A small image flow-matching model, trained from scratch: layers 6, adamw at rate 0.0012.
Rows from block 3 of a small image flow-matching model, named by matrix and row number. Rows with one number within an expert belong to one neuron, the router's apart. Each number is 200 + 30 x the weight over its row's rms, rounded and kept within 0 to 999. All counts start at 0.
Before each expert's rows are labels from the 100 images, of 14848 (inputs lightly noised), where the router gives the expert most weight on average: "strongest on" is what is common among them. Only what is clearly more common there than usual is listed. The data: gratings and oriented noise at many angles and scales.
# router: router (model.blocks.3.mlp.router.weight, 16x256), inputs 86-171
# up: expert up (model.blocks.3.mlp.up, 16x64x256), inputs 86-171
# down: expert down (model.blocks.3.mlp.down, 16x256x64, transposed), outputs 86-171

# expert 9
strongest on: square grating; very coarse; stripes at 60 degrees
router.9,168,208,181,190,170,244,233,186,240,174,230,187,208,156,216,190,196,134,174,179,201,148,183,202,254,206,208,213,226,204,218,218,194,177,211,167,235,210,198,200,156,255,211,174,241,200,183,238,226,132,232,198,224,194,188,188,178,142,205,228,191,140,187,196,203,202,192,217,208,189,172,213,232,249,211,170,211,166,207,197,183,147,217,192,205,204
up.3,199,200,200,204,201,199,200,199,200,193,200,198,201,319,190,200,198,197,242,206,186,201,186,206,267,198,202,185,182,206,248,197,200,201,200,200,197,181,171,202,191,200,200,200,199,201,35,200,200,200,200,202,200,224,242,205,221,200,202,141,217,202,200,201,201,200,200,202,198,201,208,186,199,208,202,241,201,320,204,198,210,202,198,36,200,200
down.3,198,183,192,201,224,200,243,187,202,198,200,201,194,189,203,201,202,260,209,199,206,206,213,200,202,199,185,172,193,106,230,214,200,199,221,200,192,185,198,230,127,200,200,201,188,199,89,200,200,214,187,200,202,206,183,220,200,204,202,200,175,197,224,123,200,198,206,254,164,198,340,200,161,285,162,200,208,192,213,198,168,208,200,168,195,199
up.4,197,201,183,199,201,199,195,201,200,201,198,198,219,188,253,195,203,225,201,197,354,182,196,201,200,223,198,214,215,198,201,202,203,215,190,203,200,197,201,201,210,198,200,191,200,197,202,200,204,211,202,204,200,175,197,215,263,202,211,201,200,198,222,198,201,195,208,201,206,199,272,199,200,200,190,201,200,200,199,204,199,199,198,197,207,211
down.4,194,205,194,200,375,208,201,181,137,232,198,201,204,205,227,292,202,171,181,198,199,343,204,200,239,201,198,206,207,252,226,198,224,229,166,197,209,198,198,200,203,201,200,207,202,205,290,206,198,176,218,203,205,199,197,188,201,198,195,206,162,158,176,238,199,227,201,201,188,139,198,173,200,198,198,168,198,200,182,181,199,170,177,200,209,199
up.5,201,201,202,200,199,200,195,200,162,202,181,157,200,222,196,200,201,249,200,200,199,200,201,201,247,194,202,207,210,202,201,200,200,194,198,210,185,201,190,165,200,195,200,12,196,201,200,203,205,258,200,191,170,147,201,171,176,210,202,201,199,205,306,183,200,200,230,239,200,204,199,197,204,201,190,200,201,227,200,206,201,209,198,200,199,200
down.5,197,201,90,199,198,194,203,200,213,200,198,117,201,200,201,200,199,166,200,191,201,208,196,218,200,203,199,122,190,200,202,201,200,200,200,189,265,198,202,199,200,196,199,446,256,200,200,199,200,201,200,164,200,201,198,199,200,199,203,167,228,236,89,200,206,199,199,160,199,199,200,198,202,199,198,200,188,198,200,199,200,199,200,200,200,198
up.6,202,201,196,229,200,200,193,199,200,198,200,198,200,199,186,206,195,199,198,200,215,202,202,241,239,241,200,201,200,226,192,195,197,203,194,200,202,199,200,201,201,200,204,200,205,201,194,200,199,199,203,200,208,183,204,199,198,212,198,196,200,200,197,199,200,207,200,196,210,199,188,205,201,200,204,237,197,198,201,199,173,199,200,177,200,198
down.6,207,200,188,201,199,202,199,206,201,198,203,198,199,202,204,210,199,233,199,201,163,201,200,193,195,156,198,198,199,199,209,204,162,204,148,215,202,198,199,206,166,201,229,201,201,196,199,200,191,212,202,204,217,199,193,177,201,180,177,180,322,199,199,201,200,200,200,199,166,203,198,170,199,201,192,118,192,204,200,214,200,198,204,201,185,199
up.7,197,204,201,192,200,200,196,200,201,202,198,189,217,169,209,197,196,199,207,201,162,202,194,199,202,199,121,199,192,106,204,198,201,180,115,199,198,176,281,200,115,216,202,199,210,202,197,201,228,140,212,200,199,203,201,201,200,214,207,169,198,199,258,201,177,201,104,207,195,200,206,137,225,201,241,191,200,199,209,257,221,180,212,214,200,230
down.7,200,183,186,260,227,64,194,196,240,209,199,200,199,201,214,199,200,200,202,198,197,212,44,200,200,226,303,199,199,200,200,196,202,158,201,198,181,202,169,202,92,179,205,202,210,198,202,201,161,189,354,198,197,193,177,190,350,252,194,199,223,199,208,200,219,192,196,199,203,200,195,202,201,212,200,200,195,195,219,207,200,203,197,172,179,199
up.8,200,194,198,199,201,200,202,200,199,205,199,203,202,201,193,196,202,199,199,203,199,202,200,200,200,199,200,195,201,201,198,199,202,201,198,211,200,205,204,160,203,202,200,102,129,200,202,205,215,215,200,200,199,201,198,216,150,199,204,202,201,200,199,203,200,198,288,199,199,199,202,207,196,200,202,200,197,200,199,199,209,199,201,200,205,204
down.8,205,202,259,199,204,203,226,200,200,197,207,200,210,191,204,199,198,206,201,200,202,199,197,184,201,204,158,194,237,196,199,199,192,202,198,197,206,195,197,200,202,162,198,0,208,202,199,198,195,195,189,201,201,259,199,188,204,205,197,197,201,203,198,197,197,201,196,214,168,208,185,201,198,201,217,203,200,204,175,197,200,260,204,193,200,191
up.9,199,201,200,200,199,200,200,200,201,197,198,201,201,198,203,199,199,200,200,200,151,200,200,200,200,171,193,200,185,202,211,198,200,199,188,201,199,199,199,200,201,200,199,200,200,200,200,200,200,200,200,200,216,214,200,200,203,202,201,199,211,201,200,198,211,201,200,198,199,200,201,198,200,202,199,202,200,195,203,200,181,199,200,200,202,200
down.9,199,186,195,193,204,142,215,198,162,202,196,209,211,213,207,200,203,203,203,208,189,197,191,191,201,199,203,211,178,189,223,181,204,196,193,204,200,200,200,202,202,221,185,200,199,200,202,205,215,204,206,192,210,199,206,219,182,200,200,198,186,204,194,575,199,198,202,204,202,193,203,202,208,212,185,201,200,195,198,198,201,199,203,203,199,210
up.10,197,199,217,178,201,199,198,199,200,200,197,200,201,196,202,198,185,199,205,196,288,197,199,201,201,181,198,198,197,200,200,202,199,216,200,206,198,200,199,202,201,43,205,199,200,204,247,201,201,200,203,206,199,158,199,200,202,199,219,199,131,198,200,203,219,203,201,193,203,278,187,198,200,200,198,202,200,286,198,204,215,200,193,194,129,190
down.10,196,206,216,171,215,201,202,196,94,204,199,208,218,204,200,214,201,198,200,207,201,322,200,197,199,42,200,200,209,205,202,200,191,210,199,177,195,217,198,192,209,200,199,202,239,200,248,201,177,202,197,292,203,165,202,200,201,200,193,201,277,199,201,200,247,201,202,202,191,154,203,157,202,200,230,200,196,176,196,197,198,198,227,193,201,199
up.11,203,206,200,197,200,200,198,176,199,201,227,201,202,198,200,199,194,247,198,124,202,200,199,200,201,277,194,340,237,183,215,199,193,107,199,199,200,201,201,200,200,279,201,200,200,180,199,203,222,202,200,200,197,199,200,200,203,201,198,237,199,198,202,196,163,202,187,199,204,200,200,200,201,199,250,216,184,175,201,164,202,201,203,200,198,198
down.11,198,201,205,199,238,200,200,199,100,201,200,207,186,166,184,201,201,202,200,184,198,200,198,196,201,199,200,185,132,189,221,166,214,200,296,228,154,224,197,200,192,214,198,200,175,198,195,199,154,198,286,141,201,181,201,201,200,197,203,203,130,180,201,183,204,200,205,203,204,175,199,215,201,215,222,199,199,204,206,262,200,197,200,209,199,199

# expert 2
strongest on: coloured; dashes; very fine
router.2,190,201,191,249,214,205,198,202,172,171,189,194,202,158,218,111,221,200,176,209,177,172,185,198,206,192,191,225,212,255,150,199,221,137,187,285,209,240,155,213,175,198,205,199,201,178,237,168,238,242,177,146,207,187,188,189,205,224,210,206,202,277,260,178,250,208,190,223,234,224,223,212,216,227,199,196,192,217,208,274,205,290,251,186,247,221
up.3,62,127,186,201,261,197,207,199,155,166,194,201,203,192,207,230,190,200,183,201,200,197,192,200,242,200,199,231,220,200,199,133,207,195,203,200,201,208,158,206,108,201,208,201,226,200,234,190,253,203,155,194,200,203,134,209,216,189,201,190,209,212,151,214,199,210,200,200,108,201,199,200,194,197,205,210,311,176,194,201,197,208,189,184,200,187
down.3,275,108,164,200,200,205,198,191,203,200,188,184,195,199,199,212,201,216,190,200,194,200,217,200,194,200,194,198,194,183,200,453,204,201,203,199,199,199,146,200,201,196,200,201,190,203,247,200,200,201,197,164,206,182,236,198,199,181,187,226,200,202,209,201,196,143,212,199,206,184,198,197,201,197,145,199,340,198,144,199,206,215,206,198,198,133
up.4,211,206,194,196,210,198,286,104,196,204,229,200,202,201,203,241,130,201,201,198,198,200,196,204,272,206,208,185,216,175,204,197,195,216,170,115,198,205,207,135,201,200,201,201,200,203,205,200,191,162,187,232,200,203,196,200,202,199,213,208,205,100,151,201,223,196,211,197,192,173,195,205,200,201,212,197,202,204,202,205,208,159,199,196,200,186
down.4,200,227,200,145,170,199,200,213,191,200,203,202,200,200,199,196,185,200,200,235,200,191,201,200,200,201,201,201,200,194,242,186,201,212,200,200,238,153,200,178,201,163,200,200,199,199,200,198,227,200,224,231,200,215,174,200,200,200,201,200,200,104,200,200,200,225,290,200,197,200,194,199,202,204,201,224,201,200,219,200,227,186,200,194,228,200
up.5,200,200,167,198,260,199,202,188,201,229,190,155,213,200,201,200,200,200,196,198,199,201,208,211,200,237,195,206,229,184,214,156,205,289,217,191,237,188,201,178,203,249,195,198,201,196,134,201,204,202,200,244,200,231,77,203,202,294,156,194,275,201,202,203,183,200,199,171,205,157,196,205,207,80,189,202,213,199,206,199,196,200,199,204,200,200
down.5,204,201,202,187,195,199,200,200,320,259,199,206,202,198,197,200,202,193,178,206,199,199,187,220,187,269,209,238,182,150,200,202,200,131,240,174,200,183,196,183,205,204,198,201,201,200,240,200,212,203,203,193,184,210,199,201,192,199,212,200,186,205,239,203,200,194,203,246,150,197,200,200,221,202,201,195,186,213,209,204,199,203,198,199,256,220
up.6,200,200,199,202,248,157,198,107,190,198,120,177,199,221,200,216,211,201,52,138,174,202,199,199,200,208,193,206,200,221,200,198,199,200,204,124,200,253,200,200,202,203,229,200,203,200,200,250,197,227,199,205,201,245,183,200,198,206,227,263,261,198,200,202,198,337,257,187,200,200,194,199,199,180,201,215,200,199,247,201,187,200,218,201,256,229
down.6,198,162,174,199,200,200,200,196,235,198,194,206,202,149,204,199,193,201,258,156,198,193,204,224,200,200,195,220,196,201,199,198,190,201,226,217,201,230,246,200,199,203,196,197,199,204,224,193,207,201,252,183,200,199,206,182,200,195,133,194,158,115,199,198,195,209,200,202,202,176,198,200,199,202,202,198,198,199,151,194,208,244,199,201,33,205
up.7,203,322,198,202,200,184,199,191,190,199,198,203,198,200,203,248,145,197,200,201,202,196,198,200,200,200,203,211,195,200,224,199,200,201,202,199,141,156,224,204,200,195,250,198,172,196,200,200,235,193,204,203,200,207,352,207,175,160,249,200,182,200,197,204,187,199,208,171,202,202,198,197,196,194,201,198,202,214,282,200,199,198,155,199,203,244
down.7,170,199,200,199,200,223,197,178,199,243,198,201,218,200,196,201,200,199,201,201,196,199,199,220,198,196,201,200,194,244,233,180,202,199,196,198,195,152,250,194,202,196,223,200,197,201,160,191,201,198,207,201,240,201,194,201,203,138,204,190,198,203,201,201,200,181,212,208,207,200,202,197,185,199,220,198,201,200,168,217,194,198,211,200,196,308
up.8,177,195,244,200,193,200,201,61,221,219,200,201,201,202,193,253,138,199,256,284,198,199,247,198,200,199,200,199,188,188,201,200,198,213,168,200,200,282,200,201,206,202,199,197,203,199,177,121,198,157,233,203,168,199,252,169,164,200,270,205,201,163,177,198,199,201,200,200,199,201,200,200,202,198,200,185,203,201,266,198,187,200,201,197,200,199
down.8,205,179,245,200,203,200,195,151,199,238,192,202,199,202,220,245,274,189,174,205,200,201,202,198,188,199,167,198,208,264,152,200,205,193,124,199,199,271,188,211,197,202,203,199,217,215,98,279,166,204,198,203,200,200,203,171,182,221,206,195,201,182,207,200,196,86,198,202,225,198,201,201,195,200,198,97,138,178,155,205,169,206,114,163,198,264
up.9,184,193,207,197,202,199,197,198,200,200,197,199,209,195,180,247,202,201,155,199,264,195,200,202,201,200,201,199,280,196,204,179,203,262,198,196,200,279,209,201,151,200,238,201,202,191,217,198,201,220,201,181,203,191,150,200,207,199,274,245,194,191,201,201,212,200,201,195,287,204,200,186,202,200,200,199,143,236,173,199,170,185,199,194,179,200
down.9,200,200,197,200,197,193,200,169,198,205,200,203,199,198,199,210,201,200,169,200,208,236,196,188,199,178,215,203,186,200,200,221,169,200,181,157,143,288,200,216,194,199,200,200,200,232,228,195,189,202,195,203,215,201,213,251,200,200,126,204,189,201,202,201,263,202,198,251,208,133,203,197,227,200,171,128,149,192,227,160,200,171,245,219,206,199
up.10,202,206,203,131,203,200,216,201,200,200,209,172,204,214,166,216,149,200,199,198,201,201,197,201,200,178,200,200,200,195,203,190,113,165,159,199,202,181,199,195,207,190,200,198,172,203,198,200,232,201,197,214,201,235,199,206,196,114,200,203,154,197,200,231,244,200,192,190,199,246,191,185,149,197,198,217,198,201,189,197,233,203,197,198,195,178
down.10,209,201,189,198,199,200,199,192,163,210,206,201,200,130,140,191,194,203,202,200,200,193,203,232,198,142,206,201,193,195,200,177,201,166,181,200,199,201,208,199,206,199,186,201,201,205,197,193,186,201,243,195,201,194,200,189,224,40,201,193,243,224,165,198,195,208,201,203,201,178,206,144,199,200,206,176,202,200,152,199,196,196,247,199,84,90
up.11,263,225,198,199,200,199,173,199,198,197,89,171,257,215,208,223,198,201,81,200,232,199,160,199,200,199,200,201,202,168,184,196,215,217,207,184,107,199,203,196,200,199,237,201,203,200,194,239,200,199,199,222,156,199,200,202,200,246,196,195,197,198,200,200,200,310,204,199,204,204,204,200,201,236,194,194,205,208,181,145,201,200,183,196,199,200
down.11,200,171,195,314,212,173,200,205,207,174,186,208,194,176,203,215,199,199,199,195,184,199,204,190,200,201,203,202,200,204,202,201,173,197,260,212,204,201,199,200,193,201,205,200,214,178,156,19,145,248,204,201,198,201,198,244,211,213,156,201,196,222,197,203,200,286,202,199,207,213,199,199,203,205,206,194,197,197,194,198,197,271,269,199,176,215

# expert 1
strongest on: coloured; very fine; sawtooth grating
router.1,197,151,202,215,191,183,140,201,241,259,191,222,208,197,206,165,182,234,212,213,215,224,195,188,208,201,200,201,184,216,157,194,197,212,169,142,184,250,177,216,230,207,167,209,168,222,197,219,199,233,189,205,176,214,190,188,236,256,178,236,205,167,223,184,234,243,197,220,179,236,198,202,203,222,143,207,168,213,167,239,237,194,227,196,225,133
up.3,201,204,200,200,197,187,190,202,203,200,200,198,203,201,206,168,200,202,201,204,197,202,196,198,200,215,202,209,231,198,197,204,205,260,207,199,199,213,210,121,202,208,217,198,192,207,269,197,199,200,197,206,177,203,109,199,202,214,190,196,197,180,207,200,200,197,197,203,200,201,174,246,203,201,196,197,208,199,212,134,219,200,206,202,202,198
down.3,245,155,201,195,197,135,204,197,198,212,205,201,195,200,205,74,180,196,186,296,187,192,112,202,199,192,201,201,208,192,262,216,177,174,205,199,214,289,212,205,146,206,182,197,224,202,203,200,204,201,201,201,202,199,213,209,185,199,228,189,201,199,216,200,180,254,193,254,201,184,201,231,212,201,116,411,199,200,193,203,201,200,201,204,197,201
up.4,101,196,172,186,200,201,199,199,200,166,201,200,190,203,144,237,202,203,199,201,199,202,199,201,199,222,200,203,186,200,199,200,161,205,197,213,201,267,203,195,205,199,254,202,202,208,192,202,200,207,201,222,208,199,0,195,182,200,196,200,184,197,202,199,202,194,201,188,204,203,205,198,187,200,165,190,176,197,193,201,203,201,203,202,194,202
down.4,199,200,206,253,203,197,201,202,214,199,196,190,214,201,188,205,202,200,193,199,201,202,202,204,185,197,202,195,201,196,195,201,201,209,205,203,206,199,123,197,206,225,202,200,209,199,200,198,195,200,198,224,206,202,215,234,200,222,201,200,208,221,206,201,233,199,198,194,196,197,198,194,190,200,187,161,197,194,190,205,188,198,206,195,199,184
up.5,101,164,175,200,320,200,198,127,243,200,196,200,201,200,197,200,196,199,237,201,196,199,193,202,233,205,200,200,211,260,190,201,201,200,199,208,198,234,170,202,200,197,201,201,198,243,205,200,202,211,205,199,200,201,198,285,228,189,220,305,202,199,214,196,202,252,208,206,202,162,194,183,200,200,197,237,175,195,199,201,200,176,168,200,235,96
down.5,219,182,209,200,200,234,232,204,198,188,205,201,200,199,200,201,157,221,166,158,198,207,200,202,201,239,199,166,201,123,198,200,199,201,199,204,204,204,168,183,196,200,185,197,198,199,182,196,163,192,205,196,225,191,193,195,206,196,199,141,199,202,174,199,204,197,214,200,183,119,209,196,181,212,200,199,151,201,255,203,217,200,210,202,173,0
up.6,194,306,202,198,196,200,200,197,234,171,201,194,200,198,202,283,210,201,197,203,214,200,200,202,201,201,200,182,207,200,200,200,183,199,184,202,181,196,202,200,236,206,211,200,173,233,200,206,202,116,217,199,191,200,200,200,200,198,215,199,99,128,203,202,204,201,195,213,202,205,228,198,207,201,205,205,167,232,200,185,201,176,187,200,200,258
down.6,184,195,200,198,209,215,199,199,189,162,200,200,206,200,201,240,201,164,211,199,200,207,187,200,200,173,193,201,199,191,201,41,200,186,198,205,215,202,308,204,200,199,227,196,214,198,157,199,189,185,200,208,206,200,162,201,205,200,202,197,207,207,198,203,204,209,198,193,183,200,200,198,205,202,200,197,197,194,232,201,164,200,204,198,215,249
up.7,179,277,206,244,200,141,200,200,198,91,354,201,199,199,199,227,200,202,199,203,214,200,190,200,200,255,199,196,190,196,201,201,200,178,195,202,198,201,230,199,208,224,227,200,205,270,200,188,199,193,184,198,200,313,236,201,182,202,249,200,200,206,195,188,256,201,196,211,200,207,203,173,197,201,221,200,197,195,201,198,201,202,201,205,222,210
down.7,199,204,219,202,200,195,210,210,224,200,199,200,214,199,216,201,197,149,215,197,201,140,201,206,170,269,195,197,201,199,202,153,192,245,204,284,196,193,183,202,207,201,208,199,220,187,74,200,230,221,200,156,200,205,201,179,201,203,148,224,124,200,199,199,171,199,198,197,200,274,199,200,162,204,199,198,205,200,172,273,266,208,150,179,191,199
up.8,199,187,200,200,298,200,185,200,200,183,187,200,212,237,182,201,202,198,221,200,218,198,218,204,200,203,196,222,200,266,174,203,195,234,201,223,198,227,198,199,198,210,201,199,200,211,205,205,202,238,203,275,188,199,98,278,270,219,207,202,193,200,226,204,261,180,133,198,215,194,215,197,211,129,201,212,217,200,195,200,177,197,199,186,181,198
down.8,202,198,190,228,200,204,307,201,200,200,203,200,200,199,99,179,201,202,192,191,185,198,206,205,199,272,196,219,228,86,205,187,199,204,127,200,191,205,87,179,200,202,200,193,198,196,200,200,199,197,238,112,159,200,216,196,241,199,196,198,280,229,189,196,223,153,205,209,199,214,194,188,178,197,200,194,206,196,243,200,205,189,200,207,243,212
up.9,150,199,220,195,231,199,199,153,200,194,215,195,199,200,176,209,201,196,199,201,120,202,190,201,259,200,200,198,200,171,199,192,196,184,201,199,199,200,299,204,225,222,227,199,166,204,254,200,200,201,198,204,207,201,149,241,199,202,215,201,202,202,215,201,199,197,237,198,220,171,199,197,203,200,200,169,218,198,200,198,198,203,203,201,197,260
down.9,236,166,200,200,150,205,199,202,196,245,200,196,208,197,209,136,213,151,156,206,184,201,228,194,118,193,201,196,208,209,218,198,196,201,197,201,213,185,239,60,184,209,198,201,193,201,236,200,198,213,175,204,247,201,197,180,130,198,200,221,199,201,198,202,186,202,196,225,202,288,214,194,200,200,231,220,219,202,191,200,190,200,203,214,166,189
up.10,202,195,218,195,194,45,199,199,200,200,197,200,227,198,201,202,200,200,197,174,196,201,203,198,182,197,202,167,199,203,200,225,144,205,199,198,162,195,200,199,189,203,224,201,202,200,192,190,198,200,200,197,196,229,200,216,202,198,204,202,156,209,199,273,207,188,198,203,200,204,201,207,201,204,211,197,198,203,198,212,207,194,198,198,208,198
down.10,198,221,185,214,213,201,203,199,207,201,210,242,151,220,200,186,194,199,207,199,200,201,200,204,199,213,412,203,198,206,199,202,257,216,204,201,237,170,202,200,201,199,228,199,200,199,198,215,241,196,202,201,201,198,201,193,194,233,197,196,143,194,200,204,195,186,191,200,184,204,174,217,202,199,231,203,196,193,201,206,196,200,179,201,201,208
up.11,189,201,200,232,199,200,197,202,201,81,203,207,204,199,287,201,227,201,199,203,218,200,197,201,200,201,210,186,200,201,197,202,193,238,201,201,199,216,205,186,202,167,219,200,200,264,200,200,201,200,202,168,199,205,263,305,189,181,238,199,179,151,200,202,200,200,202,267,200,204,204,201,197,200,345,203,197,173,200,193,199,219,195,199,240,185
down.11,200,200,197,252,204,198,281,203,192,113,196,201,196,202,220,200,200,120,203,198,193,206,207,197,187,195,173,207,201,181,200,199,200,199,171,234,243,199,191,209,199,199,264,198,195,201,206,199,171,206,198,187,212,200,271,196,204,196,199,197,202,205,198,201,201,212,199,26,199,234,185,202,205,213,200,194,222,199,200,200,221,260,192,193,222,111

# expert 5
strongest on: very fine; windowed patch
router.5,188,169,179,230,254,168,197,198,172,147,213,197,213,184,265,244,213,218,165,149,242,270,216,199,163,191,189,186,208,215,196,218,194,226,189,168,217,166,212,204,210,220,213,264,213,171,233,171,179,167,250,177,220,196,164,192,203,244,213,223,139,160,169,190,202,187,176,165,221,175,190,204,122,163,220,193,210,180,206,185,198,206,151,199,210,199
up.0,199,198,222,177,203,199,200,200,203,200,209,159,198,200,197,183,198,200,202,200,201,200,190,200,201,205,198,199,193,193,214,204,203,282,200,157,203,182,201,202,200,200,200,187,199,228,183,200,201,200,219,199,198,202,188,197,209,197,202,197,201,183,200,198,195,198,197,203,197,200,213,204,200,202,195,194,201,200,193,80,200,127,202,205,147,173
down.0,202,199,121,208,225,196,193,201,204,222,204,202,202,181,199,197,164,202,195,203,200,203,200,222,200,203,196,198,202,205,173,173,175,183,198,182,187,196,179,202,201,196,182,209,200,205,235,200,176,208,161,195,205,207,239,209,198,201,203,198,194,224,197,200,200,198,203,94,214,200,177,206,199,198,192,205,182,201,167,178,228,239,199,205,196,168
up.1,198,200,194,199,212,201,199,198,162,201,222,200,197,200,200,182,200,206,200,199,200,202,184,200,201,199,197,201,201,130,193,191,201,198,199,192,261,207,198,206,229,201,200,175,272,197,197,142,199,200,119,201,198,198,199,199,200,220,198,202,204,76,197,231,145,202,244,199,198,190,202,202,197,200,199,212,198,202,205,208,198,204,227,200,203,194
down.1,177,199,146,203,157,207,199,188,195,201,200,205,203,186,197,153,126,206,207,102,200,201,202,184,202,196,202,200,212,202,222,142,200,224,136,214,178,198,201,152,196,202,194,199,197,195,196,201,232,204,187,202,208,200,202,223,213,200,199,194,201,203,198,188,198,200,201,205,201,193,201,201,193,202,209,200,183,199,229,206,210,244,196,200,271,205
up.2,200,195,268,213,201,199,198,199,200,199,204,136,199,195,199,169,251,200,226,201,155,200,194,199,200,200,164,194,193,203,200,200,199,199,255,175,202,196,212,204,200,201,189,198,199,202,201,201,200,201,202,192,205,207,200,201,203,202,199,200,198,196,157,202,205,200,227,274,198,197,206,215,200,204,365,165,191,200,183,136,190,130,194,202,268,201
down.2,183,180,0,177,200,205,197,197,144,194,198,163,200,202,202,199,200,198,196,157,170,193,200,233,200,205,192,199,207,201,198,203,130,189,195,200,200,201,200,207,200,188,200,222,204,201,200,198,199,200,193,194,202,205,200,213,200,201,199,199,204,197,43,201,200,200,204,199,196,231,202,195,201,192,212,200,199,198,206,200,200,208,197,197,201,142
up.3,193,196,197,186,197,288,201,208,200,198,200,199,203,215,201,199,202,177,204,210,195,201,200,214,201,199,186,201,43,227,200,196,199,200,205,199,212,202,196,195,200,200,213,182,209,202,188,198,199,201,185,202,140,199,200,178,201,205,182,203,230,233,201,203,198,207,233,201,197,190,214,199,196,205,201,199,199,233,166,167,207,200,270,202,203,193
down.3,198,209,195,192,192,235,201,185,204,203,197,175,201,196,165,201,198,197,208,199,212,208,179,212,199,201,199,153,489,209,168,199,191,202,209,142,198,204,186,239,195,193,209,197,200,285,187,200,199,194,197,198,184,182,198,204,215,199,193,199,183,205,201,268,192,200,207,213,189,194,202,193,201,200,199,199,204,202,186,198,200,84,205,198,202,199
up.4,200,196,203,201,201,200,197,202,201,198,188,200,218,199,200,197,200,200,209,224,200,200,194,201,201,200,200,198,198,201,200,209,201,196,200,190,200,206,198,202,202,199,199,0,182,198,197,201,200,200,201,202,200,208,201,192,197,202,198,218,199,195,203,201,202,191,202,201,200,198,198,201,199,197,197,198,205,200,170,203,202,190,202,201,199,0
down.4,176,219,197,201,217,180,201,214,202,204,194,197,196,202,199,198,166,204,200,204,198,206,204,223,193,198,207,199,187,200,200,198,231,202,199,192,199,181,204,202,195,191,200,70,202,200,196,195,200,208,198,193,195,195,202,183,200,180,201,201,177,200,213,197,200,192,196,155,215,200,202,205,203,225,199,200,218,199,167,200,199,213,199,204,199,562
up.5,197,201,197,178,203,199,199,200,196,201,195,191,204,235,198,196,200,197,199,195,198,199,200,199,279,189,212,259,189,197,196,204,199,174,217,204,201,209,201,219,202,206,201,154,180,203,200,202,199,195,204,201,200,179,204,216,195,208,225,208,222,200,319,198,190,202,205,203,213,195,215,186,206,190,195,204,201,204,206,204,210,183,200,203,195,196
down.5,199,243,336,201,200,200,202,199,217,200,200,226,207,200,200,250,202,280,201,211,201,221,199,200,200,201,201,199,185,199,199,200,199,200,198,198,198,199,201,189,200,201,188,89,200,200,202,200,201,203,201,203,231,199,201,198,221,195,200,199,92,200,282,190,200,200,202,218,214,199,217,200,199,201,205,201,200,207,199,200,200,198,202,222,200,193
up.6,174,201,174,199,228,193,206,190,164,200,250,197,196,185,200,196,236,200,196,176,175,199,195,200,240,167,206,157,196,184,186,189,267,198,201,170,205,204,221,122,232,274,211,109,216,228,261,194,204,147,200,202,142,200,201,201,200,258,198,208,200,147,340,200,199,201,228,201,192,200,207,199,200,197,206,199,197,233,204,207,214,210,202,202,199,198
down.6,196,186,195,228,206,205,199,201,200,200,200,194,161,209,205,196,197,204,204,199,135,196,191,201,201,71,202,215,198,417,201,172,215,210,111,200,198,201,243,186,206,194,193,199,198,204,197,200,200,189,203,258,202,143,196,184,203,199,201,194,192,199,211,218,186,163,200,213,205,188,203,179,201,198,233,204,197,196,199,212,201,297,274,229,201,196
up.7,201,201,203,196,204,200,199,201,200,203,236,201,212,200,212,200,164,195,199,199,200,200,149,200,211,200,199,2,239,199,200,195,200,200,275,189,199,197,204,200,201,199,212,174,200,209,200,211,200,200,200,199,200,194,203,202,199,196,198,200,197,172,201,210,200,200,201,199,201,186,196,200,201,213,99,200,199,201,198,269,199,190,201,198,199,201
down.7,178,207,186,187,198,197,200,200,234,203,197,198,200,200,200,199,155,201,199,185,200,147,204,209,212,196,200,205,216,160,200,202,196,201,198,311,199,149,202,130,328,198,196,201,192,201,203,153,200,201,201,161,203,188,201,198,200,196,202,218,201,194,202,196,201,199,199,202,174,198,198,200,199,200,199,200,170,196,193,201,209,230,200,201,223,200
up.8,200,202,199,239,197,200,196,198,201,197,200,204,200,200,203,194,238,200,202,199,181,199,180,200,201,198,201,199,194,246,200,187,199,200,336,200,205,201,195,196,201,198,196,118,244,207,311,197,193,201,315,230,209,174,203,200,201,201,200,195,200,202,203,199,198,200,203,184,194,180,198,199,187,216,201,206,209,199,203,225,199,197,112,201,281,190
down.8,201,200,193,202,230,111,219,190,204,185,200,201,239,197,370,128,232,147,201,200,203,192,290,206,201,199,195,202,178,199,198,205,202,197,199,194,202,224,200,109,199,157,181,200,169,217,207,199,203,212,208,200,198,200,193,201,200,200,204,220,200,194,200,204,199,208,219,202,195,199,199,200,283,297,201,256,207,270,210,194,192,198,199,203,201,197